{"encoder_arch": "mlp_mixer", "model": "contrastive image-text model", "dataset": "made-up ball-and-stick molecule models", "train_examples": 195000, "image_size": 64, "crop_scale_min": 0.8, "horizontal_flip": true, "translate": 0.06, "tokenizer": "word", "vocab_size": 32, "loss": "softmax", "embed_dim": 256, "encoder_norm": "layernorm", "encoder_norm_position": "pre", "encoder_activation": "quick_gelu", "encoder_parallel_block": true, "encoder_inner_norm": false, "encoder_moe": "soft", "encoder_drop_path": 0.1, "encoder_num_experts": 4, "encoder_moe_every": 1, "encoder_expert_mlp_ratio": 1, "encoder_slots_per_expert": 1, "encoder_shared_expert": true, "encoder_patch_size": [4, 4], "encoder_conv_stem": false, "encoder_layers": 12, "encoder_width": 160, "text_encoder_causal": true, "text_encoder_width": 128, "text_encoder_layers": 8, "text_encoder_norm": "layernorm", "text_encoder_norm_position": "post", "text_encoder_activation": "gelu", "text_encoder_mlp_ratio": 4, "text_encoder_head_dim": 48, "text_encoder_fused_qkv": true, "text_encoder_bias": "all", "text_encoder_qk_norm": false, "text_encoder_parallel_block": false, "text_encoder_dropout": 0.1, "text_encoder_inner_norm": false, "text_encoder_positions": "learned", "residual_init": "scaled_by_depth", "optimizer": "adamw", "lr": 0.0012, "beta1": 0.9, "beta2": 0.95, "eps": 1e-06, "ema_decay": 0.99, "magnitude_pruning": 0.7, "steps": 6700, "batch_size": 128, "epochs": 4.4, "lr_schedule": "wsd_sqrt", "decay_fraction": 0.2, "final_lr_fraction": 0.01, "warmup_steps": 330, "weight_decay": 0.4}
Rows from block 4 of the image encoder of a small contrastive image-text model, named by matrix and row number. Rows with one number within an expert belong to one neuron, the router's apart. Each number is 500 + 40 x the weight over its row's rms, rounded and kept within 0 to 999. All counts start at 0. Numbers have three digits each.
Before each expert's rows are labels from the 100 images, of 14976, where the router gives the expert most weight on average: "peak on" is the class under the peak. Only what is clearly more common there than usual is listed. The data: made-up ball-and-stick molecule models. In brackets: how many of the 100.
# router: slot weights (encoder.blocks.4.mlp.router.weight, 4x160), inputs 0-79
# up: expert up (encoder.blocks.4.mlp.up, 4x160x160), inputs 0-79
# down: expert down (encoder.blocks.4.mlp.down, 4x160x160, transposed), outputs 0-79

# expert 3
peak on: yellow ball (47); green ball (35)
router.3:543538505608494537475528478540474540492548506552459545544571522533523507512527572495493480356553547446488448495477490448504468577526498507518476471520496479543497506508509497563521483537531623512499461506526462486496488517499519466454469508
up.17:500559500500500500377500500500407500500619500534500593561584530500500500500500500500500500500500448500500500579500500500500500500500500553500500482500428436500563500597500604500500434533534500500500358514500500500500415500500597500500500433
down.17:500500515500500500620500435416500500500431500500500423468479576500500500575500500500450500500422614500500440500500500500488500453500500500505500500500500500559500500500500500500413500500397500426500500444500500500558500500500500500500500500
up.18:500500500500500500500373500500500500500365500500500500500500500484500500500500500500608500500500500500500500463500500500500500500500500585500500500500500500500499500500500500500500421500500500500500500500500585500500500500500500500500500500
down.18:500500500500500500349500334500500500500500500500500500532500500500522500500500500556500500500500500500500500500500500500500500500500500500500500500500500500500704500500500500500500500500500500500500500500500500500500500500500500500500500500
up.19:425424500500455500592500500500581500500500500500500430443500463500500500500552500500500509500500500500500500500500500500431500500500500500500500500500567500500442500454440382526500500500556500500500500500500500626410623500500398500500566500
down.19:462500500500445500415593500572500435519500625500551500500436500500500500445516543500539430410578500500500547500501546500500500500500603568500500500500500500500500500500500452500500552500500456562414500500500500553462500500500456528500452500
up.20:500500500500500500406560500500439605500587500500500500541500522500538500500462500525500551500500452500500437500500457500500406500500500548500477500500500500500566500500564578500500500537500500500500389500500403500563432500500595426500500456
down.20:500500500500500569629500448420500500500434500500437442500500589449468543565500451500423500500500620500500452500500500500442500500500500500500575500500500574548500550500459500500426500500500551500531500440461464500549500500472500500406500500
up.21:500500500500500601500536500500500500500500500500500500558500500681500500500500500500500500500500500500500444500500500394418380500500500500500500500500500485500500396500500500500500500500500500500500389500500500500500500500500594418500437500
down.21:382500500500500500561500500500500500500377500500500500500424500500500500500500500500457500604500500500500500500478500500501500500500500500500500500500500500500500500500500500500500500403500500500500500500494476554500500500500500500500458427
up.22:573628482500500500500537405500461500431500500500500500500500556500500396500401500558500500500500500500500500500500500500583500500500488500500500500384433500500500500500500613500500500534500500500500500500500500500500500500500500500500500500
down.22:528500500406573500575373455442500614500401500565448500500500500500500500542500500500474500500406500500540432500500500500439500500500500500500500442500500596578500500500500500500577500500500520395584500500500500500500500500577500433500500500
up.23:581500500500500500411557500500500500500572500500500500500500500500500500500428500500500559500500448500500500572591500500500500500500500569500500500500500500500567500500591587500500500535500500500500500500500500500500437513500500500500500500
down.23:500500500500500500500500500436500500500500500500453406500500631500503500559500500500430446500519608500500500384383541500500500500500500500500500500450544500500500500554500500500500500478500500500500500500500500430500500500500500500500500500

# expert 2
peak on: grey ball (72)
router.2:508486464549516531479585556437501544511533490557505486486465571522532531507596507445427517404512472475508461495493491493483510487443375486578472499522477503498506475509525508527522480503543493485506544475470476490533485521463564541477471513
up.17:436373500500500500500500533500497500586578444500500500500500500403500566500565500451500500500473500417500500500500500500500500500439500500534500500550562419601500575500500381500500500491500467423500548500500500500500566500500500500500500579
down.17:500500500500500500500500535533500500500557500500500500510500489500500500461500500500609500386572468500500500500525500500500500500500500500572500500500413437391565518500583500500500467514500424500446500500560498500500448432500500500500500500
up.18:535500500562500500500515495500500500500500500500644601500500500500500423500410500500500500500500500500604391500500571500500500500500500500500500500444500500500500500500500500500500500500435589443500373500512564500500421500500500435427500393
down.18:500432500500411500500500500500500500500500500500500500500500442500500500500560500500381500505500500500500500409500579500500500500500500500500500500500668500500500500500500500500500500500500528500555563500500568500453679586500434500500500500
up.19:500355424500500500508500500500500500594500431540500500500500503500500580500581500500500500500500500500500500500500500500500500500500500500500500500555564500632446500425500371583500539500500448403449500500455500500500500500500500500500500597
down.19:500500500526500500500500500500537500500500500525500549500556500500500500500500500500607500367500460500446500500545500500500500500500562500610500500500416435500500500500572500500500500500500500500449500500500500500500500500500500500500573500
up.20:399396441500500449520500525500500500539554500500500494500608500420500500500500500459500500500448500500375500500500500530500500500500500500500500500500500500614500570500562371554500500448500441417500573500500500500500572500500500500490500537
down.20:470500500500547500500536538564500500500552500500548500524500478500500500452500500500579446467594458481434500500500500500500500500500500500500500472518425407500500551465593473500500500500500440500500500550544492500500500500500500500500500500
up.21:500500500500500478500500528500500500500557500500500500500593500444500421500500458488500500536381500500500500574548500500545500500500500635500560440459500500500656500500500500500500490500500500454500529500544500392500500500554500579500500500
down.21:485486500500500500500500500500461500500500500500482500500500500500500500500500500556413358599544500500451500500432500500500500500451448500438500500500513500622492500500500500500500500439410550500500599500500500500500500638477456500500500500
up.22:500454500500500500529500500500500500500632500500500500500500500500500500500500464500500500500500500436500500500500500500500500500500571643500500537500562500500500500500554500500402500500500407500500500478500500433500500500620500500500500500
down.22:406500500500500500500500500630500500393543500472567500500500500500500500380500500500500329500500500500395500500403500500500500500500500500500500453551500428500500500500500500500500500500404500545500500561500500598500441500500500500500500500
up.23:500500500500500500500500500500500500500500500500500500500500500500500500500500500500500500500500500705500500500500500500500500500500500500447500500500457500460500500628500590504500500500500505500500500500500500500500368500500500500500500500
down.23:391457500500500500500500500500500500500249500500500500500500500500500500500500500500500500500500500500500500500500500500500500500500500500500500345500500500500500500500500500500500500500500500500632500500500500500500671500500500500500500500

# expert 0
peak on: white ball (28)
router.0:415504475453532472526470543504496514498508495421471485503432517465498474538507389505504510564429450487500521522467489491546502442496480547509552548417513454571534570539476522512533494477487490461521512524460488469516472478497544508453464434
up.17:500500500500500500500500500500500500500500500500500500522500500500500500500500500500632433622500499434500500500554500706500500500500500500500567500500500500500500500429500500500577500500500500500500362500584500500500500500500500500500500500
down.17:500500500500500500500500500500500410500409431500500500568396500500628500500500500500348500500500500500575500500500634500500500500386500500500500500500500500500500500500500500500500500500500564560500500500376599500500500500500500500500500427
up.18:383500500460552500500427500500500500544500500438500397500500500468500500500500500500500500500449500500500610500500500500500500412500500500500630500500606392500500632500500439581596500500500417500500500500500500500500500500500566574500500500
down.18:500528500500439550547500500500500500500500500425500420524385632500584500500500500500500500500500500500500500500404500500500500500500500500574500500446500450500561500500500500436431500528500500569500500500500500500500443484500544500438436477
up.19:609562589500553590557500459500418500500500500500412500559500452500500462552500500500500500500500538500500513500500421500500500500465500500500500500500404541567500493550500530500500500652500500500543500500452500500556500500555597500500500500
down.19:500500500543500500500535500500500500500500500591500500500500584450500556500500500500500500500544500500500500497500500500338500500500500521430500449500639604586500500500500500543500500419367500500500500500500500500500494500500500500500500500
up.20:545500500500500500500500500500500500500500500522500500500631453588500500500500518500500500324500500500541302435500500500456500500500500500445500500522500530500500419500500500500400500500500500500500352500585500500500500500500425424500500500
down.20:500500500500500469409500514586565500441500528500570604500500410500500500500436500500525500530500377500556593580500500500500500500500500492500500500542500453500500515500445500521598500500500500500500521530477500500500567500500418500598521544
up.21:500443453500434463475500500500529500525500500518500414500500556500500594392500518475500500429500500548500500432500542548436503500500500500446500500552500520469500500422534462500500509459513449500431500500500556547375595557510426554533469615
down.21:511500554500500500500500470569500531464500500500500532474500453500438466500500569454500432570500444383407500551500429414415454500441500500457500546500500500601500500500500500572500453500430518439500575500500442500500520500500500455526500500
up.22:500500500500500500501673500500500500500500500500500500567416579379480500500500500468500500500500530500500500500500500500500500541500500500580500500500500463500500606500500576500500500549500531500500456557302423500500500500500500500465500424
down.22:500500500500500500601500500500482500500500500500500450500500500500500500500500500500465500445500500533535325426500535500500500500500414514500500500500500500500500500500500500500367500500500500500500500500500500500500500500500500500473500500
up.23:500500500500417447500500500546538500500500536461500571500401620450500519409450500500500500452500457500500500500500500500500500526500500452500500436517500476433500500500500500500500500500598500612364500500500500575419500500500449500500440500
down.23:443472500557500500500545536500500500609500500500500500500500500442500500469543500500500500500567500500500500500582508500407500500500593557500500500500561500577459568500500435500500500500432500500415543479500422500500419576500500500500500515

# expert 1
peak on: purple ball (58); red ball (32)
router.1:531521554487502566525535423436492432570516501485465509541493444467519474515553485554537571573516556535474530562565441493533479497428551482495535554531472490499542485525526515502493548554519493537574547457499471482520474475538556568582548486
up.17:500500500500500500500500500500500500500500500500500500500500500500500500500606500500500500500500500500500322364500500500669500500500500500500500500232500500500500500500500500500500500322500500500500500500500500500500500476500500500500500500
down.17:500500453395500500500500500500500500500500500500500500500500500471500500500547500500500500530530500500500500500500500500500500500312500500500500500500500500500500500484500500550500500500643500500500500390500394500500500500595602500500500500
up.18:500500500601500500500500500500471500500500500500500500500500500590500525563500500500437631500500511379560500500500500500500500500500508500500500500442571500553500500500500500559507500500500560500500380500500634500500500500500565424401500500
down.18:500500469407500500500500500500500500442500500500500500500500500500500500500500500500500500500500418500500655500422500500500500500512500500500500500500500500500500500425500500500500500500500500500500575500500500500500500500601500500633500500
up.19:500500449500500500500500500500500500500554500500554500500547500538500500419500500500559500466500500500534346385500568601337500500500500500387500500500500554500500500500530432500500500440421560451500500500500612500500500585477383500500500595
down.19:402584500500500496374500500564500500462500590500500500500500500429500500500474611500500414500603500399500628500500466500500500500500604498500500500500535401525565500500500437500590500500500500500500500500500409500500500500500500500500500431
up.20:500482500500500500500371500500500500500500324500500500500500479500500500500444500500500500500500500500500310500500500500500500599500500596475500500500500500500500662500500500500500500500774500500500500500500500500500500500500500500500500464
down.20:500745500500500500500500500500500500500422500500500500366500500500500500500629500500500500500500500500500500500500500500500500500500500500548500500500519500500500500500500500500500500500500500500500500500500586537500500603500500500500500500
up.21:500500465500500500618500500500500555614500397442500500500500500550500500500500500500500500500493500500500500329500500623500500500500500500440500500500500556500500500415500500500500500400500500436500500500500587500500549500450399500443509625
down.21:500500500500500476500500500575500500438500562500500500500500500500595500500500616500436500500621436395500628500366500500500500500500628481500500500500500500545598500500500500610500500500500500500500500500500394500500500500624500500500500395
up.22:500612468500597500500500586500500558429500547500500538479500555564528530542500500500500500495500468500500580500457500391572500500500500500559500500500401500500549431500500500500541500419536399518500596500562500382500452435500500538500500500
down.22:558501500432596500606500500500500500500500500500450454589613540500507500558500500500500544500474500455500439462500444570500500496500500609500500500500403500545548500574500500500500446500500500437500500470529500500500393473500580500500500466
up.23:500500500500500500500500500500466500500500567500500500500500561500500500577563573500500500500500500500443642500500500500500453434500500500608500500420381500500500500500500500507500500500521500500500500500500500384580360500436610500500500500
down.23:500500463500500500623500500500449500433500500585500500568645444500500437500488500672500500621500500500500500500500500500500500500500500500500500500500500500500500529500500500500500500500500500500600500500500500500500500354500500500500500500